Weights of a small masked image model.
Training: soap at rate 0.0034, 16700 steps, batches of 128.
Rows from block 4 of the encoder, named by matrix and row number. Rows with one number belong to one attention dimension. Each number is 128 + 24 x the weight over its row's rms, rounded and kept within 0 to 255. All counts start at 0.
# q: attention query, key and value (stacked) (encoder.blocks.4.attn.qkv.weight, 768x256, the q third), inputs 0-127
# k: attention query, key and value (stacked) (encoder.blocks.4.attn.qkv.weight, 768x256, the k third), inputs 0-127
q.92 [122  88 138 167  99 159 204 134 141 166 104  90 121 151 101 155  99 103 123 152 137 126 102 143  84 136 103 141 140 122 105 136 140 133 159 110 136 100 112 139 165 158 102  82  87 109 111 102 173 158  95 133 128 131 147 155 123 103 173 122 101 159 116 145 112 136 151 142 121 108  82  95 165 125 122  62 116 158 126 121 151 121 119 106 120  99 147 136 133 141 132  79  97 116 100 113  92 113  93 145 129 180  97 108 130 148 159 112 106  90 107 131 114 138 154 151 118 139 133 147 120 157 146 148 128 166 187 200]
k.92 [ 99 135 157 101 142 117 154 132  88 134 114 159 115 153 133 131 148 138 127 107 111 176 146 152 139 114 186 172 116 105 123 126 106 105 139 129 152 126 131 128 162 107 117  80 149 130 170 117 126 118 122 109 136 137 145 123 137 114  87 143 135 117 159 132 126  91 126 102  99 128 111 130 147 104 145 144 128 164  71 159 136 139 127 147  85 150 123 164 163 121 147 101 113 190 156 123 144 129 109  72 119 157 144 136  75  95 124  94 107 159 109 105 122 110 143 100 115 107 174 142  79 166 109 113 151 166 153 144]
q.93 [127  80 123 103 156 142  97 157 119 150 148 115 135 121 141 187 137  96 122 172 130 145 138 109 136 164 145 139 162 130 128 104 147 158 115 139  93  82 105 134 112 110 114 105 175 119 109 137 161 114 208 115 145 155 149 112 126 120 160  97 139 141 117 157  93 133 113 169  99 129 133 111  93 104 107 143  96 129 135 133 134 122 122 136 130 163 134 122  98 156 144 160 126 144 133 139 120 105 134 149 152 142 120 149 171 110 128 108 152 129 110 136 119 156 103 157 121 114 146 100 125 132  64 107 113 170 126  96]
k.93 [131 128 117 137 105 158 136 143 136 132 129 153 141 142 133 159 145 129 136 147 153 126 141 123 113 143 122 155 121 151 154 115 137 139 115 123 119 118 151  93 115  96 139 145 116 103 175 163 141 135 149 159 111 125 165 120 135 158 154 123 123  96 107 120 120 137 105 141 111 144 130 136 124 103  84 154 159 108  85 115 115 126 112 134 175 163 141 138 130 134 163  97  80 118  68 126  60 161 154 118 123 148 184 145 130 140 148 167 106 137 144 124 113 157 122  97 155 144  95 180 112 161 186 151 110 118 171 153]
q.94 [136  89 119 133 102 113 122  91 124 128 118 133 127 125 148 135 204 119 102 184 116 108 112 151 113 134 131 135 136 165 170  79 155 136 134 127 142 153 124 157 106 112 144 170 114 114 162 154  87 101 123 154 126 158 129 129 139 172 114 115 125 109 101 108 133 112 151 111 113 144  94  95 163 151 162 140 156 103 135 142  71 169 155 117 129 150  98 129 113 114 135  91 126 167 118 157 162 129 116 166  82 101 155 147 112 121 137 158 144 148 159 145 148 122 102 100 128 153 157  65 157 115 138 137 137 151 110 117]
k.94 [163 152 130 121 165 147  75 126 117  94 138 136 119 116 154 132 129 109 147 133 111 120 155 100 108 112 113 141 102 126 107 136 121  85 142 163 119 119 145 139  98  99 127 152  84 111 171 112 118 134  84 117 129 100 113 160 121 103 161  85 167 115 129 156  59 110 108 103 126 128 117 145  97 126 148 183 136 103 125 151 107 126 129 128 152 117 118 171 160 143 108 150 146 132 136 120 134 134 164 129  99 145 125  69 109 130 135 132 133 117 156 148 126 188 134 111 110 130 127  90 107 131 150 128 133 142  97 161]
q.95 [134 103 105 105 110  84 138 136 133 145 131 106 111 162 147 137  95 113 156 149 109 162 103 207 109 122 142 167 140 123 159  95 124 101 129 156 136 109 126 124 131 140 121 106 140 131  81 115 157 116 121 156 154 119 128 144 142 115 137 134 138 105 147 176 134 151 170 103 146 146  99 166 120 127 183 114 175  91 171 132 162 159 125 154 114 135 116 119 115 113 136 125 169 160  99 118 120 112 125 111 183 147 137 115 104 149 134  69 152  99 111 123 179 118 127 140 104 131 133 184 128 147 123  92 116 160 170 150]
k.95 [182 126 150 111 152 146 176 156 138 116 129 154 153 166 144 137 164 121 111  90 128 112 147 167  98 165 166 137 134 172 148 133 119 138 143 123 106 108 113 117 168 111  93 125 159  87 176 107 101 158 172 104 107 130 147 147 139 129 104 134 185 143 172 118  94  94 162 148 127 111 142 129 157 126  98  90  98 117 131 121 127 143 125 139  85 109 153 162 180 150 119 164 124 121 100 117 147 113  94 122 126 143 132 155 134 139 137 121 117 150  41 150 137 107  62 101 139 135 158 109 126 153 174 145 120 127 127 137]
q.96 [123 128 168 150 121 133 135  99 170 115 106 144 121 152 144 136 159 156 135 121 164 110 118 130 141 172  98 143 128 139 159 163 151 139 151 116 126 111 146  80 112 150  66 149 121 156 124 111  94 121 115 105 125 126 119 126 120 149 120  99 148 159 131  64  98 105 121 123 154 119 120  88 162 168  89 150 137 158  99  95 127 148 136 121 129 134 152 116 119 151 125 142 131 128 159 123  93 171  80 122 141 122 128 130 129 149 109 140 131 135 159 115 105 103 111 108 137 157 115 120 186 125 172 110 118 117  95 108]
k.96 [131 130 154 140 124 166  60 115 127 107 123 118 148  93 139 127  96  90 139 133 131 179 113  99  77  67 100  66 142 112 123 166 129  84 132 148 129 177 113 135 138 158 188 112 151 129 133 167  96 155 153 108 148 150 140 109 142 139 150 155 142 131 132 140 109 137 105 129 112 161 155  99 140 158 137  91  93 130  98 125 127 156 122 102 175  96  95 113  92 116 136 143 114 112  86 110 166 137 112 156 132 129 131 135 159 134 145 124 121 141 115 145 168 123 130 143 122 137 132  94 151  82 145 123 139 153 113 127]
q.97 [149 118 125 106  90 101 140  95 185 159 132 109 109  95 129 166 173  95 111  88 155 116 118 159 154 108 117 139 139  97 129 127 127 187 137 124 178 143 117 107 123 168 168  83 109 140 131 162 147 109 187 131 145 127 152  97 123 121 173 122 127 117 127  92  95 157 102 115 157 128 117 107 164 111 126 152  72 107 108 179 123  85 169 119 126 109 108 128 103 142 112  97 160 176 121 164 106  96 127 174 130 145 134 109 150 130 169  96  75 118  93  95 137 138  68 112 110  98 117  95 131  83 133 131 123 117 103 159]
k.97 [150 123 139 143 142 130 121 125 130 126 163 157 123 109 141 126  94 138  81 128 146 115 141  67 123 124 199 118 114 157 135 134 140 149 173 118 125 134 165  94 155  90 120 139 103 147 130 129 149 106  99 140 130 134 148 138  96 149 142 131 141 139 128 141 146 110 128 106  84 157 121 153 115 153 110 122 130 140 133 132 138  79 106 164 102 128 178 118 141 175 135 116 164 133 139  86 114 140 164 110  86 153 142  73 129  97 120 138 137 132 146 146 105 159 173 133 106 136 135 170 116 172 121 125 145 159  95 120]
q.98 [181 112 103 134 101 115 118 124 141 149 114 151 100 164 146 150 154 109 104 156 124 122 112 119 109 112 129 144 141 117 148 129 136 120 124 149 122 166  93 127 121 172 115  80 154 113 101 133  52 112 110 140  83 150 136 136 175 143 108 119 110 132 192 111 126 137 122  98 124 115 128 109 109 108 129 143 139 109 136 151 118 102 133 190 172 142 152  79 130 100  99 130 118 123 132 126 105 121  90 179 114 120 123 133 126 121 140 127 163 123 104 168 124 120 111 161 101 130 125 170 163 132 120 119 125 111 129  56]
k.98 [161 139  98 124 105 118 164  96 113 152 160 165  99 144 154 160 146 120 130 131 100 100 155 114 107 116  89  97 142 140 192 105 113 133 132 131 122 139 146 145 110 103 152 157 140 131 148 204 148 168 127  82 157 149 120 157 115 124 104  96 153 134 114 102  79 117 108 127 132 109 121 170  88 141 139 126 108  99 119  90 117 113 117 100 138  92 144 139 117 133 110 141 118 132 136 107 133 135 122 149 125  94 128 135 126  80 115 175 120  99 129 152 159 115 115 148 120 154 119  98 142  79  93 160 161  90 129 115]
q.99 [108 128 145 120 109 114 119 134 126 142 115 153  98 145 121 161 130 156 148  94 112 113 108 172 158  74 133 153 104 104 123 148 142 100 126 146 128  99 127 146  87 133 108 155 110 110 121 168  94 127 145 134 104 106  96 109 113 119 150 147 135  93 136 144 103 162 102 168 148 119 126 125 171 119 146 109 125 126 134 155 106  84  83 140 106 123  95 130 126 143 134 125 143 103 148  99 162 157 155 118 145 167  84 103 101 151 124 148 138  84  86 141 176 107 107 123 179 152 102  97 111 141 144 102 141 174 135  76]
k.99 [150 129 125 126 172 149 103 111 108 131 140 130  89 102 133 102 151 107 100 144 153 119 136 144 140 144 143 155 114 157 113 137 114 162 118 151 110 100 127  94 131 138 101 122 159  99 105 151 110 144 149 157 123 156 149  92  90 107 169  80 135 157 109  81 146 104 148 129  98 105  90 106 128 108  92 116 101 144 150 140 150 116 125 104 116 123 158 117 168 152 104 141 139 128 100 152 141  89 173 138  80 107  82 119 130 152 123 156 116  92 139  69 154 155 122 103 120  88 152 114 146 114 142 139 106 115 133 170]
q.100 [147 140 114 138 119 173 123 133 109 158 133 104 111 123 128 200  87 107 133 103 151 115 155 127 111  89 119 124 154 118 152 137 137 101 130 148 137 116 173  99 134 115 163 133 122 123 129 133 117 126 123 138  85 132 122 138  49 124 115 129 148 101 101 155 128 140 130 174 112 127 101 117 110 158 139  78 145 164 127 111 127 121 107 115 103 148 125 112 105  79 129  95 168 104 136 147 138 100 126 135 144  64 140 129  90  98 103  96 122 129 115 156 144 122  79 160 160 143  99 169 116 109 137 119 129 125 160  95]
k.100 [124 130 170 166 147 164 170 153 154 139 104 155 154 137 102 137 143 140 105 128 121 133 131 124 130 127 122 138 133 183 107 119 142 112 155 123 153 120 164 180 108 137 100 114 112 143 149 160 139 150 158 151 179 129 132 124 147 102 117 127 175 118 162 132 141 109 132 139  72 123 149 139 181 108 126 151 144 132 122 121 115 158 115 181  97 126 112 117 105 117 147  80 133  99 125 124 117 105 144 119 119 152 122 108 167 110 136 121  99 145 129  85 126 130 104 115 186 106 161 180 105 162  93 121 136 100 111 164]
q.101 [149 124 103 120 116 123  75 117 107 166  94 103 115  88 116 147 140 120 101 132 114 129 126 105 108 117 127 152 112 108 144 120 115 161 109 128 117 166 125 107 167 145 113 105 162 136 101 136 158 125 166 109 132  95  87 135 178 143 134 113 173 131 109 101 117 136 101 120 126 117 114 132  70 117 101 113 102 176  99 102 107 136 139 157 137  81 132 135 129 108 101 123  91 128 113 143 158 156  89 170 126 111  96  98 119 147 145 184 126 138 161 123 179 139 100 150 126 110 115 140 121 148 139 130  95 108 160 103]
k.101 [ 99 130 118  97 150 146 138 146 134 127 102 127 121 101 155 172 115 138 104 160 124 166 136 112 107 125 135 138 157 187  72 124 146 133 180 123 115 114 109 112 114 130 137 155 179  99 135 139 131 121 170  98  88 140 162 148 121 132 150  93 148 124 136 160 160 138 144 108  90 144 116 110 152  84 107 121 102 136 137 138 141 102 127 137 146 122 144 123 125 148 124 120 161 137 154  98  78 123 143 135 111 157 169  86 127 176 155 123 155 120 180 156  79 119 106 154 105 142 128 170 145 145  95 166 143 121 113 109]
q.102 [117  96  98  95  94 160 145 140  75 158 113 102 117 155 127 161 112 107 158 128 123 104 100 121 148 129  92 147 106 166 147 109 101 128 129 140 143 106 130 129 125 132  95 130 129 103 118 138 138 139 126 104 124 117 168 141 147 125 142 119  92 158 120 130 134 141  84 127 102 158 145 145 121 154 107 126 122 115 172 132 140 148 143  79  86 172 121 125 111 166 103 151 117 136 161  99 132 114 139 124 140 176 101 132 129 156 151 132 128 139 122 123 198 147 137 154 165 116  89 144 147 156 144 130 115 171 113 140]
k.102 [ 98 121 148 148 105 118 124 126 130 139 113 144 144 155 121 139 118 130 120 121 150 152 165 136 143 124 152 116 157 122 193 114 124 131  85 137  90 140 103 116 133 166 161 115 128  81 171 137 109 138 135 131 148 143 123  92 101 115 144 101 138 129 110 142 155 121 121 137  99 173 111 114 126 124 114 165  90 111 148 119 152 174 109 121 134 117 123 142  94 131 101 122 114 155 122 146 113  99 148 119 103 149 133  95 172 141 112 107 101 105 140 113  87 161 157 152 129 131 145 125 153 148 145 126 120 141 163  95]
q.103 [159 122 134 144 156 120 118 128 170 104  99 161 125 130 119 116 100  87 149  94 134 131 124 107 106 119 104 138 105 143 127 130 174 108 166 105  99 147 153 107 185 180 131 156 127 121 144 112 134 108 109 122 160 147 104 154 131 191 131 126 126 114 176 149 125 127 151 123 120 153 155 138 164 144 140 117 148 161 115 116 128 135 168 141 122  91 119 104 105 129  88 136 135 120 108 118  95 155 107 155 149 112 159 130 115 150 116 146 171 105 129 137 111 131 143 153 107 148 157 147 179 118 124 128 113  60 112 147]
k.103 [136 121  94 158 119 170 115  79 116 149 118 146 151 122 128 136 143  95 138 130 117 135 131 169 122 114 121 125 123 124 173 111 124 161 113 144 123 142  72  92 125 122 183  99  93 160 130 149 108 177 113 125 124 145 154 183 122 161 119 142 135 116 140  68  96 135 151 141 160 123 166 185 123 152 136 123  97  95 144 103 143 135 123 135 118  95 114 169  82 125 123 131 121 111 134 150 137 143 141 174 161 104 119  99 100 156 145 154  74 185  92 154 151 119 135  96 183 120 124 124 153 124 145  99 105 118 121 103]
q.104 [116 139 128 130  77  98 132 149 198 129 160 146 151 132  98 140 131 112  91 125 115 125 128 109  90 103 121 117 162 139 113 113 150 109 121 121 116 145 152 140 104 100 135 155 162 125 161 118 127 166  90  94 116 113 136 138 107  90 103 124 166 138 170 137 137 119 145 158 131 134  89  57 118 175 102 124 138 115 173 142 118 138 126 117 140 141 140 122  95  95 136  95 114 129 122 127  97 148 132 159 119  66 136 138 102 141  93 141 162 146 165 107 155  99 122 134 166 128 133  86 107 118 118 107 130 110 116 119]
k.104 [147 172 121 151 142 131 130 145 109 135 118 132 102 135 124 101 113 139 165 130 134 144 121 119 159 145  75 118 132 105 106 140  98 106 164 111 154 151 125 130 121 136 127  99 136 154 104 144 104 121 149 134 169 133 131  74 136 131 155  85 126 139 136 146 112 107 131 101 166 132 134 142 104 141 146 111 111 134 114 127 112 135 103 160 163 136 120 117 119 148 128 129 113 152  87  92 165 113 109  94 103  98 146 152  92 139 143 145 128 154 146  71  83  84 100 108 128 134  88 100 138 116  66 160 134 147  91  98]
q.105 [128  93 151 149 117  96 110 123 149 163  93 164 152 152 158 160 124 175 104 152 126  88  92 156 113 105 138 148 152 128 149 100  71  94  99 130 142 128  98 137  69 152 120 138 118 124 115 128 114 139 159  94  97  91 105 114 103 108 161 147  98 123 130 161 130 136 144 164 115  97 108 137 110 117 135 152 120 155 112 163 110 160 126 158  96 137 138 125  96 150 129 147 132 104 160 135 175 132 146 124 110 122 138 167 122 153 153 115 104 110 120 123 111 124 118 128 162 117 169 133 148 157 174  65 136 163 134 102]
k.105 [159 100 142 123 143 140 184  95 127 163 190 139 120 112 151 107 156 147 110 140 104 129 122 108 134 116 110 161 176 119 148 175 136 104 115 114 156 129 183 128 133  92 129 139 103  94 109 166 118 119 129 130  84 118 117 109 101 110 131 100 163 126 133 120  95  80 107 166 128 101 113 107 133 141 101 118 102  90  71 105 172 159  81 107 113 128 147 110 113 112 142 114 113 109 107 136 112 121 113 101  93 152  98 155 103 134 109 143 131 132 138  95 173 165 136 131 105 144  77 121 127 182 119 100 114  95 121 145]
q.106 [131 137 155 139  96 116 116 127 139 132 135 177 134 168 112 101  97  97 123 129 134 142  74 116 122 133 111 136 114  90 123 138 113  84 146 113  88 161 118 123 117 166 142 152 153 101 106 134 134 103 145 121 114 144 159 141 176 133 127 123 123 118 142 122 112 135 118 127  78 129 175 103 153  81  73 144 133 107 136 128 148 122 123 120 122 142 130 106 119 149 100 135 157 138  97 102 107 131 122 120 146 149 108 176 126 106 127 141 150 135 132 145  74 126 176 111 106 101  82 159 149 137 172  97 116  71 173 126]
k.106 [ 86 154 142  90 101 141 117 117 184 174 135 168 120 132 120  97 105 112 149 116 120 120 186 139  97 155 185  84 167 134  81 107 157 160 110 107 139 131 147 132 109 144 134  81 135 169 150 152 141 138 113  76 101 104 136 107  95 149  92 132  94 118 178 100 125 115 155 115 170 138 131 132  74 115 145 134 159 124 137 104 132 120  97 101 126 125 133 126 117 105 133  91  59 108 115 112 184 112 147  62 123 137 136 143 129  81 136 137  91 128 162 106 115 101 134 148 106 130  89 113 148 140 153 145 148 142 136 118]
q.107 [110 128 138 120 157 151 178 120 134 145 174 130 122 129 101 102 135 123  92 121  99 136 116 167 109 128 175 142 106 143 133 132 155 151 141 123 159 125 155 125  74 123 122 135 125 132 124  92 105  66  60 124 151 111 138 137 149 103 121  68  86  93 123 114 166 161 120 105 148  94 197 122 161 156 135 142 130 100 113 117 157 120 145 102  80 134  85 175 129 128 171 116  82 144 117 128 104 145 164 153 137 126 127 132 143 173 122  89 154 175 127 153 102 115 114 179  96 110 112 126 119 112 120 141 153 109  82 162]
k.107 [ 85 164 122 121 117 121 168 131 135 124 163 116 149 112 167 156 135 121 128 135 123  98 144 127 137 109 122 133 147 140 123  97 146 163  90 147 161 124  92 112 136 137 144 128 119 134 145 126 157 137 118 149 131 117 133 122 133 112 149 126 152 132 133 134 153 148 103 142 136 170 137  84 178 129 161  93 141 177 137 148  88 102 183 103  84 152  98 138 165 139 132 154 129 117 138 154 156 169 183  90  86 142 125 103 148 180 116 142 129  92 148 152 153 130 135 129 140 126 161  97 171  96 107 140 136 161 112 114]
q.108 [ 91 144 116 129 147  91 161  95 148 111 104 122 109 157 123 123 146 136 118 114  81 136 129 119 102 102  92 169 124 122 113 174 127 136  95 114 130 121 137 118 155 116 115 125 194 131 106 148 109 110  82 132 118 134 147 112 132 149 150 151 108 132 150 114 134 122  96 125 109 111  91  85 104 170  93 106 169 118 130 135 149  88 151 124 164 122 125 121 143 122 164 128 151 113 159 140 129 129  79  96 154 109 128 190 127 112 142 139 124  86 170 154 129  90 136 122 122 126  97 172 110 134 123 110 104  90 138  98]
k.108 [181 104 118 155  81 160 130 105 145 135  66  84 129 138 110 159 117 141 105 139 156  92 156 140 166 136 142  83 140 128 110  88 114 141 152 161  96 134 100 119 133 143 111  85 144 158 146 147 116 100 119  93 174 154 140 110 118 146  95 138 152 155 119  94 130 139 119 145 169 133 156 169  83 112 151 143 122  84 175 134 121  87 136 123 168  88 108 106 131 113 104 155 119 132  56 131 158  98 107 174 111  92 133 125 198 157 116 132 100 116 110 146 114 139 120 130 126 122  86 143 152 119 154 118 114 146 119 148]
q.109 [134 153 126 132 140  87 126 138 135 123 105 124 112 121 161  84 191 163 132 163 183  94 119 103 140 105 126 150 152 106 123 153 107 103  95 178 132 130 126 122 171 113 162  88 114 163 138 125 129  90 106 120 164 107  86 102 113 101 123 147 143 135 130 163  98 153 128  84 162 127  90  94 144 114 159 121 102 177 122 165 114 138 118 129 119 137 114 117 142 100 120 141 126 113 102  92 100 120 118 152 134 153 126 119 125 132 135 185 167 134 143 112 157 116 150 121 150 122 107 100 131 122 142 136 120 130  64 136]
k.109 [ 99 153 120  92 148 110  90  84 122 168 161 118 114 149 120 131 142  77  96 114 114 140 120 164 112 155  97 160 129 137 144 136 153 135 106 120 122 131 160 113 156 158 120 136 115 132 132 108 104 129 156 108 119 143 137 144 150  96  89 161 149 153  86  95 115 162  90 109 155 128 115 147 113 130 107 105 133 113 104 187 124 134 129 214 134 109  99 127  89 153 129 142 129 150 118 155 161 113 104 136 118 134  79 123 106 140 153 153 124 147  85 150 143 156  84 133 129 121 110  55 119 168 123 120 125  82 131  99]
q.110 [134 124 132  95  81 107 116 135 163 131  89 104 154 125 160 119 125 153 125 112  75 126 154 162  98  98 101  94 155 159 159  92 118 140 151 128 142 132 130 145 111 128 124 119 101 113 134 108  96  93 142 156 114 139  73 124 135 169 167 169 132 121 110 162 157 119 139  78 122 104 125  96 124 118 161 106  95 136  86 112 167 141 131  85 113 124 140 121 149 149 138 103 129 155 146 128  97 146 131 124 127 153 155 138 116 102 118  98 146 127 115  85 126 169 152 101 111 137 131 119 106 138 115 148 126 141 117 168]
k.110 [138 140 115 160 119 122 112 158  97 102 115 125 132  76 134 131 118 171 148 156  57  78 112  99 111  86 145 119 128 113  76 138 147  90 111 102 147  97 124 119 130 139 142 101  98 167  92 129 122 123 141 132 121 139 126 169 102 106 135  89 127 129 106 135 137 103 116 110 150 149 162 143 116 113 122 110 162 121 114 141 158 133 150 122 119 154 138 169 164 105 147  96 139  97  97 166 122 134 123  99 103  98  96 127 104  94 141 147 142 151 114 154 113 146 139 173 147 130 145 164 105 119 142 138 104 193 100 134]
q.111 [149 144 113 128 122 124 105 129 102 107 110 124 132 125 134 115 163 130  90  84 176  99 130 126 122  74 106 136 171 151 114 135  97 164 143 113 102 106 126  94 110 108 130 129 156 112 133 143 157 122 146 120 109 167 129  97 116 115 149 111 140 140 149  83 114  96 141 109 115 100 100  68 122 110 146 142 133 126 152 149 117 151 116 161 162 139 136 161 150 123 161  91 119 123 106  97 150 136 133 124 156 106 105 125 143 113 144 135 105 152  98 173 113 102 142 134 133 114 137 132 143  89 109 135 141  73  86 124]
k.111 [144 131 156 139 137  62 103 109 160 116 122 113 124 134 120 128  70 119 117 147 132 115 135 115  91 159 104 139 124 133 175 102 135  97 153 104 156 123  97 159  77 105 122 144 134 152 147 137 105 110  86 141 115 160 164 119 152 129 106 156 156 132 101 160 129 124 135 110 141 137 140 120 135  96 126 136 127 121 119 112 111 130 186 111 135 165 120 102 175 110 109 109 156 105 106 116 125 107 112 137  90  86 130 141 132 104 125 131 147 156 101 164  79 119 126 155 135 124  83 135 132 149 122 152 171 157 125 179]
q.112 [134 117 132 115 117 131 158 135 156 150 168 131 131 153 102 123 101 121  99 125 118  96 110 127 125 116 119 110 148 121  84 108 135 137 164 109  94  88 140 132 201  95 115 126 146 136 142 140 119 155 106 103  97 127 184 121 101 153  92  81  93 102 123 146 113 146 112 118 126 172 162 101 105 170 112 152 131 160 134 132 145 136 118 137 132 117 155 126  58 160 130 129 119 164  90 119 120 130 100 153 126 127 146 136 114  98 140 132 116 122 161 138  88 117 120 141 147 107 123 123 116 158 152 132 139  81 161 131]
k.112 [170 127 161 136 121 197 186 111 157 149 125 109 148 159 126 147 124 127 118 182 103 157 153 166 153 120 196 113 118 121 128  87 125 133 139 143 139 129 105 111  98 152 182  83 125 170 139 176 117 146  94 155 155 149 139  95 130 150 124 168  89 124 144 187 130 125 140 148 125 140 108 132 134 150 117  84 146 121 115 125 144 140 163  71 135 106 101 119 133 122 127 101 110 111 100 136 203 137  86 129 101 154  84  93 158 139 112 156  63 110  64 136 140 134 116 116 120 134 125 106 103  93 126 149 153  94 132 128]
q.113 [153 118 129 130 194 105 117 169 119 141 105 122 111 132 145 137  67 132 117 101 128 106 119 114 115 105  94 155 159 154  87 136 139 112  87 108 162 167 130 130 128 137 167 137 128  98 124 115 129  90 125 164 134 149  99  93 165 122 134  89 100 104 127 128 115 142 130 131  88 120  83  79 143 101 159  95 125 151 115 154 156 130 121  91 110 157 108  90 138  86  97 102 153  89 125 120 142 158 123 116  99 185 137 151 123  95 129  87 119 126 136 134  82 137 166 137 136 138 126 130 104 127  65 103 117 158 140 153]
k.113 [127 135 134  58 140 104 125 135 154 150  90 129 117 156 151 109 152 134 165 132 128 105 135 118 131 131 142 121 108  97  80 153 164 122 145  91 144 141 123 151 194 117  92 129  58 125  82  82 100 140 106 169 121 142 148 143 181 127 104 139 108 102 167 151 117 135 130 149 154  82 158 126 135 111 142 117 153 164 107 140 114 148 131 122 118 132 118 120 138  60 130 134 150 109 104 131 126 161 121 120 115 162 124 127 104 101  70 113 123 157 122 151 132 112 132  94  93 107 104 141  95 136 153 125 119 111 154 124]
q.114 [ 82 101 141 183 121 171 139 141 149 126 131 135 156 169 109 173 148 155 132 148  76 121 130 188 102 124 136 122 137 125 132 106 102  83 140 145 108 130 122 166  84  92 142 104 125 117 176 145 135 121  99  96 130 102 152 173 161 137 144  89 112 110 119 133 152 147  86  89 144 151 146 155 155 174 133 164 126 101 103  96 102 154 120 158 119 163 102 120 126 159  99 145 138 125 129 147 158 117 160 159 125 106 144  77 133 134 122 127 146 102 142 152 159 132  97 161 142 104 173  88 110 127 168 149 126 112 140  89]
k.114 [143 128 113 139 130 155 120 147 110 113 154 186 120 131 142 127 107 109 141 105 150 137 127  97 146 158 129 103 149 105 118 147 106 147 145 108 131 173 143 123 139 143 145 173 118 115 137 168 154 123 118 151 132 104  80 112  54 147 195 111 132  96  92 143 121 146 143 128 107 127  91 114  80 137 125 136 117 115  97 150  94 132 116  94 129 112 117 133 137 109 160 115 116  80 115 137 131 139 163  92 110 172 116 107 128 186 113 105 123 129  89 104 171  91 100 101 124 165 174  76 108 140 155 141  59 129 130 134]
q.115 [109 140 158 159 145 132 157 112 165 104  87 130  95 132 171 122 117 150 128 154 101 149 106 139 145 106 170 121 136 192 158 146 113 117 130 119 120 143 108 106 114 118  95 108 125 125 137 135 109 159 143 134 111 116 201 116  79 159 121 141 113 158 198 138 118 143 144 132 143  97 159 191 143 111 151 123 141 124 110 147 132 108 134 149 101 144  89 101 128 125 122 120 127 135 159 144 133 126 134 103 128 126 154 128 139 117 147  92  98 137 133 110 137 148 118 126 129 142 145 176 119 159 162  97 120 120 133 107]
k.115 [161 138  86 134 147 131 192 118 113  92 162 144 123 119 121 163 173 155 109 137 131  97 135 108 146 109 156  91 126 127 123  74 115 121 196 112 138 149 170 139 108 125 108 144 139 129  95 160 136 122 114 120 144 117 112 126 105 130 111 152 141 186  63 111 142 138 140 140 118 169 124 128 116 123 152 124  81 117 135 119 145 139 113 101 144 106 115 142 154 174 102 119 120 167 167 157  92 136 129 112 151 129  98 128 175 162 150 149  71  86 143 120 220 154 122 175  95 109 119 131 109 129 104 163 153 150 120 146]
q.116 [ 83 127 167 107 125 123 123 125 104 177 139 105 155 124 108  86 122 107 152 120 103 128 136 123 103 168 117 117 125 135  68 156 124 135 125 119 151 149 130 101 168 154 160 113 114 145 147 109 167 124 100 163 139 151  97 125 131  96 119 155 130 132 110 126 142 128 117 149 172 171 126 131 160 147 171  87  74 116 126 141 157 134 146 132 145 111 113 119 154 141 130 138 127 160 142  81 165 127 148 153 119 182 126 102 124 163 141 128 138 135 144 145 110 145 146  91 172 115  93 127 115 103  98 134 144 133 100 152]
k.116 [126 149 126 101 170 106 113 163 137 135  98 124 131 126 155 132 124  96 108  90 110 126 126 166  96 123 120 116 154  96 102 120 136 159  94 108 142  77  92 151 163 134 133 134 118 147 111 105 133 143 130 147 112 149 108 143  98 165 116 102  98 134 205 132 131 176 139 180 121 110 105 126 130  89 128 146 134 145 160 181 135 131 129 125 142 122 117 121 124 135  72 122 170 121 118 106 125 162 129 123 141 148 111 127 130  92 120 107 155 148 137 111  45  98 176 133 113 174 102 100 137 120 121 101 134 133 171 139]
q.117 [129 147  84 154 110 119 120 107 169 142 138 128 133  77 107 111 151  85 138 109  87 192 125 138 120 126 144 132 162 116 119  94 111 141  89 102 142 143 127 126  78  79 137 126 148  93 151 124 107 136 102 103 151 129 152 108  91 149 108 196 152 124 111 137 168 144 139 127  86 143 117 164 134 156 129 147 137 103 131 124 156 108 122 118 114 157 143 126  97 129 128 112 102 130 122 148  81 120  88 129 161 125  92 116 118 161 120  90 107  83 149 145 115 129 124 127 134  77 103 111 172 132 145 135 123 141 143 131]
k.117 [121  81 153 130 157 146 105 179 125 165  99 124 127 118 110 133 104 110  95 140 127  91 118 106 141 148  75 118 114 122  99 181 103 124 157 127 107 136 136 133 174 123 161 129 169 135 140 123 123 113 106 156 157 128 117 100 102 134 128 115 151 152 153 187 121 101 108 120 113 152 169 122  74 167 139 119 132 149  95 101 179 122 150  80 110 143  94 132 177 124 143 158 118 163 148 105 118 111 160  99 127  96 161 146 139 108 102 137 127 107 152 150 156 167 127 122 103 130 122 137 110 118 160 178 128 136  98 103]
q.118 [118 112 152 117 138  96 129 161 168 142 115 107 116 129 114 109 107 140 134 120 134 137 145 129 112 106 128 140 163 100  93 125 118 116 136  74 153  99 137 120 139 131 109 130  83 144 134 101  84 123 111 124 145 129 133 116 149 174 140 146 184 134 135 120  90 149 138 169 143 159 143 135 132 128 152 126 119 151 100 112 128 141 118 107 116 128 132 124 121 121 149 134  97 153 112 150  88 143 117 131 126 180 115  86 129  95 179 139 128 118 178 127 151 124 124  89 150 122 158 130 142  88 119 106 101 144 126 137]
k.118 [122 131 154  95 171 119 145 118 134 161 122 155 108  87 136 117 122  68 155 166 122 105 116 110  98 105 120 127 133 133 132 100 175  94 128 127 142  71 166 149 150 152 115 127 117 158  89 127  96 165 150 140  98 102 121 155 152 163 112 126 103 143 146 133 105 143 121 174 125 145  74 146  99 126 142 130 154 115 127 159 135 111 122 123 136 167 134 147 125 170 129 135 140 146 117 129 137 154 125 132 135 106 160  98 131  91  87 151 152 115 127 134 122 145 133 135  69 152 134  90 132 126 140  81 145 152 154 169]